{
  "dataset": "simulated stained blood smears",
  "horizontal_flip": true,
  "num_classes": [7, 7],
  "norm": "layernorm",
  "head_dim": 64,
  "fused_qkv": true,
  "qk_norm": false,
  "moe": "soft",
  "widths": [48, 96, 192],
  "loss": "cross_entropy",
  "batch_size": 64,
  "final_lr_fraction": 0.05,
  "weight_decay": 0.2,
  "adamw_weight_decay_other_params": 0
}
Rows from block 11 of a small image classifier, named by matrix and row number. Rows with one number within an expert belong to one neuron, the router's apart. Each number is 128 + 32 x the weight over its row's rms, rounded and kept within 0 to 255. All counts start at 0. Numbers have three digits each.
Before each expert's rows are labels from the 100 images, of 14976, where the router gives the expert most weight on average: "peak on" is the class under the peak. Only what is clearly more common there than usual is listed. The data: simulated stained blood smears.
# router: slot weights (model.blocks.11.mlp.router.weight, 64x96, trained with AdamW), inputs 0-95
# up: expert up (model.blocks.11.mlp.up, 32x48x96), inputs 0-95
# down: expert down (model.blocks.11.mlp.down, 32x96x48, transposed), outputs 0-95

# expert 30
peak on: small cell
router.60:140130106129105037169124163088139121102150081072095171144121153107137118109104131108130105071113162152134115066122080149107092110133143083129154118117130149134093118163124055042130139146108106176144139112129135170186169154093140079124132107175141115137173229112121062156145142130157126149
router.61:194088141169139127134129130156163117057160155108133117107152121058153071107093156102091159105112110214174122110073121144136124137117151123158158114129088108161145134101132093088150068106088086188160118102098185099134171157115080127128134097110104150168183052129131097137121167156156119097
up.0:087159126130170131123139170101176146126057137068122093111148105151153143069095100118138112112147135083143189125159131142131181096134109174101072170173169127093133149158186147068088136125099121169050168112149111149095120102142147111105120085069111124096143096110102067125143119128048150140
down.0:106119123167077166129141097136148148150154177136118119122163118179148125109127061106109180106165132138120126038094139097158122155101154055195095121100097118198127182164164128087125113108116157139152118094103106075124099157069164170139135154196134105148136187144114086086132115167135094102
up.1:135127159094155094126136129144157123123157139069046165101144123151154132127121130166118181129145114141074116076120131094143098165137137134170124148131065178134146131167152080103221109151090063207138116127096115107137115123161156133179095193134051124175150083096162155151127124129108119095
down.1:114139152124099175103116123154147125155157091146147159189097137059110190135144129097071103059114156083132163154125187098098102169149128113116132141149158105153126062124117162070125116096075067187118155113196135123099158146118143126083160144189124079173097142093164148131111103096124115175
up.2:158105136095093144170125061119105172163132109162161107135135102123089100173184092130164068109141095144085115091090150109088142103132151120132139125107133179052086124090130047161154099125128207140099096118133106130184146133137095115098172143123120116107156133097112170168200107201108136155
down.2:131152154077138123187138131071142066138132131180130141115110134121154175111173110157141147138116090138199165127101091123147119181181116102028103127134152157152096118087130114170099117142193105119120110132120068135110182118182119070152128108142099068206170105134080109124090129118143113123
up.3:111173143100096094122106098115165198122178135062127119125140110134162065092097165180113105156151129097139128152129149117150149116158111125149119124069153102087109044131142171114111131125110193129111200146133131182067119124124149121059134057117143090127204125131136089135112158187130117096
down.3:124065129108133122060210106144137149194125146132141127123170103104229152161097095104128139081128091148143150089138085111175114124138150056164133124126095136128117162168124122128113165073153074114174090106130081172155093129103156166164087105134127149114173107155155106133146086092125177096
up.4:151180086114141137117186115132079138130134088108130142144165132130112144096149118141062195112117169177138101095143089115172124138072150108166145151188130180154168177141069166115129059139084118071124050097136174134120151164119127132140120130134145113083162149098124184142091060112131082114
down.4:119207141135145142147144181127049121150096127123170080130089140159065092110138131143104140136134093117075115141103130128111153046139146149143117142091102068146117079134129184154173135105127120178144174115102098102149110141156118065113160147144096097068081088063120171175122149162106135079
up.5:169114122151145087129113099126169148148119071139228101135114065123137125170109199154103152118080106146088094155131152128099105191143158150136131122167151096169058085146138178124167115144138162138145096055145136095096141123089116191154152145112081092101097126098156156179092145101098108136
down.5:205145138075152152119125161141123110169117092112098105149117133089113115139103134096161158085056164160140121139151151122138153152195108109099138056179111097115125152075142182175148112146123057097129135148143106081114098087110143155162136119149056084178146121185128138184120086104155106075
up.6:102116088158126152130161117130141163116149174115155150143129084126142106110168176054144090161142216122120125138106090099161144132112092136208127065134160160099068091082106112096131085138130166100131109134075107101192072139100124099160148102122079104082113177084145096151120188125130089112
down.6:135139169106119136133151140094089134156132097143099101119124139113073126156110146157126146103099037147127128157074137151103144133161153060091094184143127153127116129188131155173169080083131157183133069142147133204125149071179135155149086162149133139151170141125146098144161035179123139158

# expert 21
peak on: large cell
router.42:109093090162143073142078109160183128106084093113157137165120165118161194131129162089138111081130183111127144125158098103141101113169160163162135122078089146133099099096088093075176145167119096121183098124135108083122185187112116164088135116174121156146122173125172155099167193159175110111
router.43:134158116086117187173121121151175165127207147136117080187086122121075109137101177082147121106140159187130138169100111135165154140100152091131141093116119171107103082143139101115174140136134142143150098102135110097196112158097106131120122130138136123155140140131154101120236195180110175190
up.0:146092169131142146097157189105119175050133080167124128110168135123055108106099104187154107174120121156132111153146148123138131159154180100151175096110143080151125090087169146054159098096094044127092154144157139139150130136107107164077140156137113155216124109136130135129112126168142172140
down.0:120183075150112144054111099128156120157151106176136143144107110103105147096172077061135159102132117195124204073139159152125164175138115179176148139101103135109131212147112116176140085123146111127135138109182117084130134137105167104122168077144155178065156133078116114129127099147140115165
up.1:107157128135189098144090125151095116179196084107129108108128123125122118176112180152103108116102101126117179091159098130193108078170085096059167177165143087215172126142129130176179118105142158119141133142110105195121117114088116126142129103111099082132159120147141147080074168119166120166
down.1:159136163086163121128182222110148121118093093154067131151125131134162082085093175114150142122153094156157151156124100140154099097091112166200079080123116131107138090120155152133150118115144091116104163091178146118068102096140154172117156140125113133096068141216151097103115110075145177127
up.2:110077202116135154150135163073131130132147126077099131112195095149144179123101122128117147106145080182129073102153151139133116122084106136138111123102128082125153085122181061120170162175106137157187118141120173128143096107209158145187092122152081165150059095188147124138129088126107137132
down.2:180194067148133133111051148156142123128121153172132113099145180122098132136151142082080112108128171083115150115115195077128127144136155096135161090135133123140100130131131110102164173147115139140104108064096081115134061160070147121119183143108110126100166069097103177158126113163067059101
up.3:052144141119129131043144135162084122108125099110090134138101112093153057074101156141138111156157135152061133165112132117161189112115150136189154096119094131049123133140138133073135175183119126094161150192130143096103151114147114082075153143103130131123135152106187098144125145141100180185
down.3:116134178073115154104117091136174152198100161139122119110133121128160142092159131173179133090144205069112152073138087116140081146194153175128096154120074132080158114107133123092090127127144129157156066110156107119190115103158167100138119091137092210142162131181091145112114102107126150154
up.4:133083136157136114098106105092080123124193071180066167189178065151136114081140081151097168090121089101111091086138198111121132157132151165170075115134116146094172117126129095100147157130145164161126168067093139117125110098061116118117113131100164110161150160119124161179180153142107113128
down.4:103134164063157058142130090139101142135065105077135183130134191118127144102148141150096162143112077091112100149113149098096104121063156155148147139098080135160115153100132098107098149084159051138079109138164124100096163160107088106086104174140163125090193119152167128175168125124141147072
up.5:143093132181142141142120134130187162148207075113187107117089092067120159153114152105157132159140146157122103118142135071178130097137158128123123127129100160192087128125100104118125084118134100137110152107148112157124055122068180143147138110165117091067167088147054167116085063141148087148
down.5:081175068149117143096098117073059149124163169125127110105145153181111076126134118174068151131180126123185114144142091161111081147145163090106114103184140117176153120156178108137152113120150120148150123097124101129106167109163135073102151150157132137077042116112138073135149181184122171101
up.6:115135152104152187168098186139141081118101075097152145161103167063084117135132112148136123094126140147151135120096141110148134206126197124177120096151144132067121106100103082112135121151119150142098146022147093132182146160136170116153098119135098127157110193139111063099116123145097060128
down.6:137140172116124174089101088099120238173118147183124141082133135102092125134171141166132065171136141097122120130108166139079126070114134158077168111117102119127141132156122123140144102069118088149136123201146142175151144169086122101130132142165108156132126094066147212145147078150168113105

# expert 12
peak on: large cell; nucleus
router.24:124112093198140147151124129147100165126127137102176066147165146164117107117097180081119112115130154114126155043129100113114116117172186095093107105096118174126130075094091148104133172161082121147165151131160101138208163196104091081121150118170149147143105123166154093150165163167071143165
router.25:088121105180132095162127159114141186110139180118129114147168170066125097084098153078132089130099127185091082114144156131135056126139124150138151105142154132156092125106147126075173163109131104212133080178092138125162061187061139155056140093122158153140122127096154113137116139172125117122
up.0:142125088163114170179142105128131131090112101132114112172108064126149148149164196140168100118124129094150170122093119115109177128122096091102147196151175117165150182083163056120153194110100189123137167113129131156124122153114120095181134100132058121073159122124084117090144185148101080091
down.0:126194148142151103109136138118136114126131119062166147117095129139115093071057135136169113173099123142127072183135110197061119139067171137153113123183137175156114102125180127190139108130135118169113178147066132109163108086116061113116137163075136142149110116166117091130101056156141128120
up.1:093114093123101096134137193167194063123151145129156105124175168114106136162133125164147113142132144075103153110093132188123074120103115108104150107104067091157138108165109064136147077144124190171118151170088097090158112102131146150141155112140092181146109114148145089101139204073132180177
down.1:123172112123070143195152159065112193155142081123100038133105128138126100149135121174146090114118119133162191152101138103157107084078208140186159125148131173114140111126124160117111163160134108145095092126139139191085102072136167126123123138098111166120100147167171093135102109129123063147
up.2:144078129135104183151187184104127096077112102125140098135141130120172186145128094134070101130155063122178159086069125143135106125136149146162150147157133168105105135114109119091122179170130133127085102148114151095117081137181097125074107164140150108201112152134174094107092096226087137122
down.2:150127148094098191121119105164131105127135107166131143113156136116093190119196135198152173142148159054091087113095103061147153069149118146105097075076081102129102169169116184132209139118169070121138173144122089133139170138135099134105144124159105102127156117114089147107114086153141160137
up.3:145123161146099136161129122035122124080129162113103146123130129182213195158185091172210164129150081155107157138128135014161144135132132093100126155170137124181075148148141117142134171134118105136147132109139123122078120123139088137168091109149090116140126140160111133151134096102087113163
down.3:172122101134117068095153159188127062178086137100115132118139045117104124104061154130141125148150151118113072104097120141092083132159099099111107113123157107104072118108112090135139133160134125180103127119108163150163094191135101080120123228156147097167129130057149147082121096166157119127
up.4:167207134156146153070235111114110122126126123182222098156140144085116086152127137152100076147096151124159157117112116111104091081156119146115080091093110145152099070158179121148148172109122122126149155100129078124148104122108127119067175093174120108149167123110134111151125081162107136100
down.4:093102151070084148139143108136088126146092132105103142154096139098179141151173077155150114156160093075110174143105089091170123155142154093122124171149096117139125194182070135078125057123166178124112142193121108119108110069175097165120143139117072175111115167105142144140156115130148174191
up.5:123077067150156194098166096156138158144160085145148150073165153116091138140141140104135093170127144108105139144103102075122113138176114104127086102173149158090102114181135111172145139109196156124108114119124124079171160107066090122158123090145153159155144157160112121132082187170067068065
down.5:118151206132115088151131136196124178101069157102172128138110104100166216084097128122091167114170127101126140124101110193118146160138166081141149140159134065111078140112134130127038130151122109179148152172116135122099143075140141136093126169078117092129098119081148130159106093099083146113
up.6:146111125145139070069154163146137193193096075190152122162087097115108106094071142148089139089123158099134145109109130130133119139091138108095156120038130126126160133096147122128120188158099154201132088105151172142144152193104116085148164136124172198119187105113120137121139156172133127091
down.6:157134172118130179123162160080083139091071134121104155172145143121170139120102139083145193161107112144105127132062151085179140135154092132191029152140123114164166173149118115140085141098144035116131127148178125118098110110157118155167118095129142132117130179128123139151127094078109149058

# expert 8
peak on: small cell
router.16:178144100126111155183101153143125144095177125192083128145160170153122174145114138092132115131089126156111067132109160118075073144140147085168116153164106165117142071151098142073152175166116086133115091101149157110131125146116148173049082168150109144206145108112075122150138101078095121077
router.17:137122098162153109173068129089156126136087171063170114114127066108083074137107132102115156112125144141175115106140124116142101075140114161177131146066113100091094098102142066092121109110099114157128098107113174130166194178044101163145123156159142082192143085132156111142146151172158106113
up.0:125039098080151119101127085111161169195082139080178151181098154150158104112140125086156102113134153167110150134127100138154130113134147093152147094161176110159147180160095103138099125067115095190159089120091147159132151116060137119152129061150081102104127128104118163154098142072179128099
down.0:094185118191139108156123149149154094109138135139084094092113166097105102134120052118103126154128122148148133077171182107059116135102125161098115086155090152178130163066157124176124201163137094133180072130144121135099153158130098144200062106138162155136075126115133151117095103166130131164
up.1:160201073113174119126095226150119081171116123143125098138154111181148135165115220118068127114104101145112105112104124136147158133127154157089139118102119141174091101196088112093152088094107180118123158126160154103109163120150139141129097154118118127118118138090161176118094190166191139157
down.1:172093096135114122075149161103112143128171205102140065153147117131110125145160152106193148092118158097129084149222117147130204072091148136133118142108132097133119113064196139154088093139128175123142143133118124148096157100119121116155134087070095129108116154183097144090072099114116127073
up.2:096053107101129085169166098145103092100106178095101156102101136117169124110150120143096157110093109120133123139107155063138024122122148179122182173092132125141177153120136078100174125077135091146146177113122163122117143146118099151167138127219094133159156114113152162118130101171060123138
down.2:121140151154101162122147127113105179079084109098153122160069178189112065113163131113151135135047153133172128108058173122126149129112146138150131106106114095103106143173073181081153138148103143150133149094120140148136079105117162165181159153102128125175068108165133126155181110084141054167
up.3:096129099132154176165131131121113070148139061105140100153148093134073111102101092179158088159133129120154112161127069175177171151061109119162165114140127116127057121132094094136093108161183154135125160159137108112141096118108126099145132126129067172113057114075109189118115162120162121209
down.3:150125084131072230153137141120163163152123077045100084142137112119093156109124144172130163075094118179136141170093157146096138133178135102098099107150129119135146112093159163152158102113126150069105077091177141111113125070189152132143109111178110121098054145099102131104132116169131166122
up.4:134140134117125157148123133134117099004073137152068169109112126098118139083084125119047176096102118117129134092119162076129136183132167132130134140105078101097149146130076145101174156138162103141140119109099123164094135202112114106095113108161140160173143126094159127101146155216094156151
down.4:109143146145144161073167128164166121158113070150107115114040114147215087180142116141149099168121129102151161149127200130133087097094135139140175157096138136140117148121121121070067112117084141164097185138091122118115112062061139179106138152116152116101113100182133105133106174102094097153
up.5:133133153142176168121115227118124139085152158146131088204105081059102114143077127176092119134081131180155190161120075147094143102105152131124139122087126144101181112135098060141120146122095184100081148112116123135120089181125130144151104145116123082138155117103122087163108193102094155133
down.5:158109130122119150127114073069127051118202131143097154096129125147140135119111183076141144161139155183155082061160115156148082159136102131160123152120071122129151131135091123126113160136128104074134008132140117101150205106070132125113118123172118160069125149150154125137113175152130146112
up.6:134116127097183145077072138090091204085100134143124135114109145128142116095138101084117153148144194159107126152097176138108107178156161164091161122102134111123171148183088134079093163090138033104075121141091095118131094114075124137112104084137124123146171094072132121169125123149152117201
down.6:122152147213140093141136131148126107112177157112142175058158140165138075099111101091108137184093095139086151116144140139158158078107180103188102118157197124169134157054138131101145131120109179130097116033155127120106112117120134111121109152118139124153119107132098122120135145080047074161

# expert 9
peak on: small cell
router.18:166125107105118199155158122136135151081168152183128179110136136122148141144088121184173169100129119051133128140105117146127105157128173086148132080169146152071156098121133084160181119160108115211116101151137092137192181133156099117116125155094054186179166148138108117126176131125115158139
router.19:155112120108094196160156139098125218061187106168150111160160137131146147133120082162130162151164103093132136163046155107118109119105144122137139150118092153114163106061137076096156120127112115241080089110104124142146148122143112126103074169097081166145098123140095140107141122124094128141
up.0:152131089148090140119085124122159163208145111133158216124161161159134126170132113110107114137157113134086190123094112162157133126083142120101142044148140096158122108108137115145117158102055208124100117132177150069210128131182107076113123091149150139152142135140077158099174129119142117138
down.0:120110160145152196149179105190125093107107134182127151121108107173111130095175145179132134118106225093105103116153119094136156138088156135095121155078070186105109153114116101164129110129120049086106124178168142153101114091166112149100107087126090074122107151128156118139125081113061102163
up.1:159145091106185145075136150150137097129132106150084135127078147085098132096093080134120109124115106206160133125177152038143112139118124110108137233085098148117052128126127151076139138156069138133096117128163145146089135131097117172130142120181106132148116186128163064127167175127110153130
down.1:105062087155124152108144143171097117138089156096160196100179085142115116160133154119084153134156118164085100133108120133104109108184051087148152094116192128118120148141105163151072104113076075091188084143111129136127075158155075107085112171128154151120165099144082128127104136128189130170
up.2:139118103098145166149138107130169129152138121175115154139110185106081121143118148157069183123188128110132131123139188127073151158190155141146118119140155170085182108135109144189137095147145130178174143166142151144125086071135128093173148087096103087072156088195109117210090174115111124116
down.2:105164124108157113168058121079133109143114153134120105156111077200163099135151129142175056189070121141147124136130121061134133109094142053117085131106121136150138150143120083080154154139116155092183177122137145108135186143152123147119141192147054116131103144070160139124153109056151115130
up.3:167164129109062148097092134068056142183192139143099104134127124153112143115130134139075082128128108133122104107127171167132111114120165157146157155131122119078095130127078096118169143214086165154118148139091092151144125117113158112087117147061078160057127094155159097129181090174138083157
down.3:127122101123105135193165082142130169067122170126130180103111208113154100102089055081134174075133151109123152132159149099159118141094119149125091139118180167120114162124148103135061103102118220152135094099140095140133135172114078139124146165156146169153197166135117130114166121180092122124
up.4:116117123067146100157097061106111153152119126107163143228137092076209117099079146140149169148160148099141121131140111104118151182142190103148139144084155126117138070121134152162087169171129068101126091100078161171139156114152130122133125089144137174160139160188153133065116154150125112104
down.4:112120155112183153143098184099179120183167189110122160077195204085104113134137109090126111154107156183103174125139094129143097150134098129128147152072140163136177126101053138184101137124076093097114091118165180148142121134141181109104129106120147121149138165081109158112141063137099149143
up.5:129123057167131154152182146125145155059087156125080102123099099118111101105181099117099098141114165167094154153144139093136118095084161125129140148097166104094159127071140101067146139080096135144119139177177123102116166139170071096109090092165087179161066087103092171129158188123114111145
down.5:117135118124107140143093090148092123076114096116144129040129092111145095114049126138153088166141123105113098104102155121069165143161123101166142139154100123105131153158145082128096114118120105119068158108162142098076102180104089106111178167157182031052100134099139102177106132167130106101
up.6:107089186102120145148175139140092153157162121145146121144140140053173103135101151101080118147109180144124141151128120089128083156155151143142145099088088094120082059126148119086152118133172089137104132056125179163195183119143203118110155134160103104135121134169172108100138190124089197128
down.6:087083095104118183092120151162151207125131118111175133168168134132128106096083139111160187072141143153143132067127183117085103124157153135128096136119148121076123091097074154147061209167101135113096122134129123118148096099149165124065129166134167171122091127090155099118110148103191077124

# expert 31
peak on: nucleus
router.62:147122096202167086180152172118084144192113169174103119102110173135122145143100134086109135111122107120150134110134110163087144152123122179130082121103092191068103133120087155157154081065114110112134138114135115166162141166125124155135173038167115078092130137076191129115108152144101116185
router.63:113076111171145123171120114102146139117191139152149096141144119120115070143143196083055078095114177153135146095177118151166087124120123102130126108178113151104110130120121144159117022080065090134181084117132137140142126150096081185100146109145133108076115186082082131129132093147129126117
up.0:175155086115101142139082118185118145097131121148128150158131208145104102128101123094170148176116090146128113124111134158158102092142130143067172143089098133110127190191076132096141090065113106168133149086161110120182143120120124109149040111105143095099157086159211138128150127105093156076
down.0:137082155098132128161113144163142112121104088107134142121168054147156115136138053140070141136171186105148096149144146080150087149174099145190090177120131087102163185122102106111133146136171118050133110171157122096094156155082109132123158146136142079154081175086184149161114148193123132126
up.1:151143159108135108130107129129134137103111134160029122131130184128129148153179076098164091129090132122130079170166074147100113084139166118094119137136183087148114149210138129154151130144165120087146103141157058053122107049096080103200135157147108079118122132118138131141129112071108117123
down.1:121146093191153130173125161135099090171113151167131154073155084096107045121125164117075122089155099134139094119180137178079121155142142082122126112087142161106130112116100118145151093060145103123118140116165155167084142225135132072079174103149113126129111156131198094133126156159124156162
up.2:129115173106172136112104120132116107171124105124188178143099129127127163137108176145116136185105136134100128078179061084021160132131138111113110124060138130071176130150162158091156132127192066134141129140104157102120128111204090126171149127166101144128165088143113086101069154147139142142
down.2:143179131159092091152137139141163151132094125083104147166118099104122158184139137144119161116161106132223103125114123130146118155156126133130138141100081131091075135118165093117132187131132129105146136109111104133160116040159163097105125201203151190186138053155184151100160144104091161115
up.3:140131111173098098155145133135134160173136178138062145090125197135077143118139150042115161113107103093122118159100066182167142144129130102135098090122063126176108114126113093060141129100175127127107092097088117113175146120075164125157109135100062098166137096074187157136087133117113149117
down.3:150127094093163146082156127119104073193152134140178104108103141095103029126121075127120078116092093156105099222151140132122143125181148136138159105080096156141115119144054156120124150145135133066109120149111078077123140110138115122100143116124193127112118160140155074140098117158190154165
up.4:165151103165105131147121128128122193121176112162169147125183144093094148135109167131083093070148164188151102154151137059176117124151085102119146134110125152108120156157178092066096086041110139116134040095092095130112089127109126172178055119149147134112123119135096151125151108153100143138
down.4:128212096093131099111149176112098156146152128115147082140115176163119083140170117144171095122138144100112170087149098097123091140088114143078111176156199137170147128077126128172187046114151151140124132108126112105137135105164136085134175104129098100160125110084092093154107112081068095196
up.5:067100168088115066169010104163088127113137126147153154103138072129122145110120109108119103128136076116097159142144063106175145118087146177179137160172144125082136183145095050145153135108123118159109102108156085132147170160103135123119134153107109083123129096120107080142172119161168119162
down.5:136128154127127169065100138164110150159111192094132114130143111148185085108156157130115166165138116123137105167166137094134089066121150158077110127113146165172167105136107126125130095147121180096126230165167193110116078103092035098174178120147123087172108165090139123136141131134112137123
up.6:077098151148161081104130122149087119155106143159074105035128188088136119097179088151123093144128047121125143139193090171146121122173145159141097125104097152067120102186105142125134092102133078133098133100160090124159114146152138132147184105074148053127081145121143129139128096077110140144
down.6:092159138213167114142116169082108111128185154136120194084126163119123124159121112139096111107081114134166084161111140168131120116139168130132161045113149076139124159155093110163193136054090147070133151137111092148102108152148121123134106098131129074175135163080157110185182155140153166149

# expert 22
peak on: small cell
router.44:127129095112092103172095183145204157102118164145151198222125123083109100097154138112086147116106103147143157156160182127159128179184109152156113142117171141129116120067165158102130089187131133118185070093066120131114140150144143154160125070139145136149158142147129075141148144167131150167
router.45:139092178138124101092148138126091173079128091104116131127123084100198104128099143139119111140110126130151134056150153130162145169119129150155116079131151156113107090078147116083168151143151135212130119104168139145162101181088150169112171107153146193144180089073211129117162134187148157171
up.0:161120084153167071124151111125150059152157094135208096177163169095116096103113111118092134173094168096096106104132103161092145126130158146116065097071154136084163092134207150118162127142045153082128148141162159132188136080121124118079127144159162107116129151146151125100109102135141110167
down.0:072125143078154120069157148111101177109142158098136115112085132118130122201100148112169123183131054089099146121080116087146115136180135097148179118141092081133107156134099081101153137145162133125140161196139123118150108102176085178146184204112151143142154167099137099131138076105161109071
up.1:164144115148160155093166133128121120100119148144174080133138067138154098146101103186068136121149129094102116107046135125086107091153111109108116154116163149106127167147112081107075122167162123129096139209099141167144106156110169147091220153169099163135165172146086101108114149182159141186
down.1:086150104088109125123167141101150047120149097141134129173081170169176160158175162127178107170139124172190140108149090117096113093147064118090117124077109152155149176084169150130053109137135101156093141129132083104181181092130129151116128172114115109069112081125096104121137111120183161142
up.2:173140153100081123063144142053057176106159163146144151121138120055107154163172167121146136120188112191142141103135147122079098116134113083108170124094100114172113131117148086203172171111111095104163126130138130104121093117112108123134166140127128111117151087130103155101162108083187120208
down.2:124117105117175147140111137128192086116087087132159140160138163140143121142124114196109113136092143150128220137137110100166078061100116136101102175153129123125132131064107124137113130139106217102139138134091107081112146076112050064141176177127160098095131081179139165139173127113117095117
up.3:110128122094115144092144116132160129185155111169082136070085120152200148104147091118058187102117111131144134076115122142147146176159193135158144122101085100135126137125126153142188169129174133149109117093097149135113164121114099136068129158099225162132138111026158108136148151108163106143
down.3:167179131113159134189112125099162112141094111108133216119126169116172138135118147095135199089096176131076139170177194063130091138095162134139131121117142113139156135141160147076114136146138075163143148113106100079099049105073121102175113107130167092171163117171130105166100143123087134116
up.4:116150098072144069070133153172135122134138156157106095160207125117147096093108120066152136143146105156088124108116096132082126142135130112159143129167191097108100070190129101095111136104134139167146107105135111132120235129114119173118120071091112137107137108105146153209173139122132108053
down.4:114135145124094131153157117109151144136151151115063152087105144122094144147158153074076088026098145104144164116165141125140152217179106162109117143150085091133157098099129154137101131094092094078148130074153128112168089126138129197113156181110080072187142124140152138132123109144068102102
up.5:174109143133148116124196155085117121142136137131088093159194156116134157140131119196115113037154087106115133089102155107153122104154128140087177123157114153117087105081113129068081144160117125073084142140153148173161078153132129167109131134162114113144118128138165088041128082180148197108
down.5:083161160072066136111169098109134096139132107128081126188134157166134177139134150161103094166140158090120127100105084076171152112160103185142138108074122164136080138138146115110184108095118075153122111110048127138205148163142091114088080122140128087090147083159132132157102079178150129137
up.6:172111128187107158157142133068176079085103154140098134165153135161140168123132206078125124154135098143149157100098134139117112095158123123103140126114146145064133144097104110118087095188108072088134135163076120107138120153176119146112138153220129156178129198154195072105109111156112157108
down.6:151108076089083195077033184103136106171138097169165110138120081058064173135159172180128130078112142106135121091146106109106114148163130163130167177130116139096071133138136114102168118111135136123106137149132117122129132152160119147137094111127107110040126113111084093121151107148172164180

# expert 28
peak on: large cell
router.56:122109111157173071095090102114167103134140191084096133125096110111077093142197166080104175108132161121141136122105118124107135099137125110143147089126176126143085129171112065065162127135091118157123112168082166114158115217113133148139094040182138165177106156123156102126154106173147145118
router.57:151068131124139060127105135147173193130152176131041120148180159070084128106090088054111160094147166154070095130122114148098111132091157106136141089085152105076113139093102094101138125143169073134119143115133128120146091134091097161143138111164147152146136112131133071166124179104149094193
up.0:086129063129149152108114147110133133109119145178064150136131105186063142104153107123104121135131115220125052115109115141138168131129120128136150109069140136103167119105115109116101201118107140123135124142142077088145218102111174125121055130089110183121138120151124134143190171065139177129
down.0:123140144125166144152077117141125162081115147109166197155140139134164119102110115127132176155108154086101122087181176108163111139146141109141115181094111071119167095114147077123145171179124111127144153155121153125148110123123075020161144126104163127212142120087131136131093146090063076188
up.1:161125116165145152060172137144191096117118110145193096097103106129087145098130134124076140172089127137138159117084125124173141106086108148107118094058148142089126148079164171174099206138124158135145149151081178125156155115104104146090138120161104090125186140167158064112126177184147166100
down.1:095084165127084142149151114145132174140105129106135140132159214129113133138094108153190181122133143099082072155074120107151193132119096142135105120155175122146104223105141134124115167122143087142158122161126072072085109153146108158142129143092124139121133124119058156147120055077101069090
up.2:159092147101158109154084143145084121145162078111103181156145143107149145130107180066161128130122111102116154120095092139153161167102131116143151117103013121131121088104112164124071139163149099175127128093027126150099156147081165121130170130159139055103131162178140129129112160086156136093
down.2:152136138077172083094127129080122110081158157158133112144105152052045158111196129182121130091124178134126099155154135121127151112128179078155113146121177148095157135150092129136136145132124141098073136122186106122096115142091098095137140167152066136120107132118180232139129150092121182153
up.3:081104131115093113176113138199165067175179161139133061175103145142118123135138104140154143077116154167141149090183084134118049160095109166130119115158119148155117134143153090099156111126103107196184116055111125188146103110154121204142129102156066098155128131122114144154139146118111130091
down.3:180121161122137102159178130146160069120152103122053059148155148113107125157151107143129119116082102176100143162077177168090114144119101085146106117156119176158145124096098160116164140123161086093125135090174127155116122190111133161153116132116153107228074108100205127116094105133103082100
up.4:134046140130124226065163106138086133084137106126137155140119134135095155101109196141086157152121099141091118106094123182169098128166101095112155136100046105092136090111170117137164132143159097131164160106116095066161205153076123107122119149117118203093098137145130140153137118133130153120
down.4:163222081110085073128113105116111182169078102126170164081130158097124148138071102098134138144192211124129129105173146115101192095121180101103135131110179126117118149147150147130118134121068082136123120158121134099101121130108159058116140147132112126181177109124132180116164138092086114097
up.5:206191070109116085128117172178109111130130092136152058123099119123177084164075128129113151099120142119068148118130161132110144142123073064102136149090124110109089168155120144138125105102132140137184157122100131153120095124080104093141167123108119148075127121206185194154118155145111173072
down.5:129128155122101107119177191135060090122115099114111152164104092096108143164152130156136106102112143159130127142105093109128166084166092170158089171143170042071078099122123115149167134137123172140147155168145099094058111116156064126134179080162103123087080177123062154131154125133134105173
up.6:159147160131124195162135109149091057046097098121180078109130069128074161122112142154113117120118100139114095129131146112093070125122110141073126132139114128095126122148125093136120121147114064134127151154090142086130104139120145118193102229179101179158142132149193091138086118167152141079
down.6:160192063176149134159138108123137154160122086100140106107127121062128137159110147169162133145108146130152108156114126194104171153129088156080163144114112062156119138141166145082140059141115063133111119127151120170054138117097139123142148076124130140133022113120102073089157102173149111104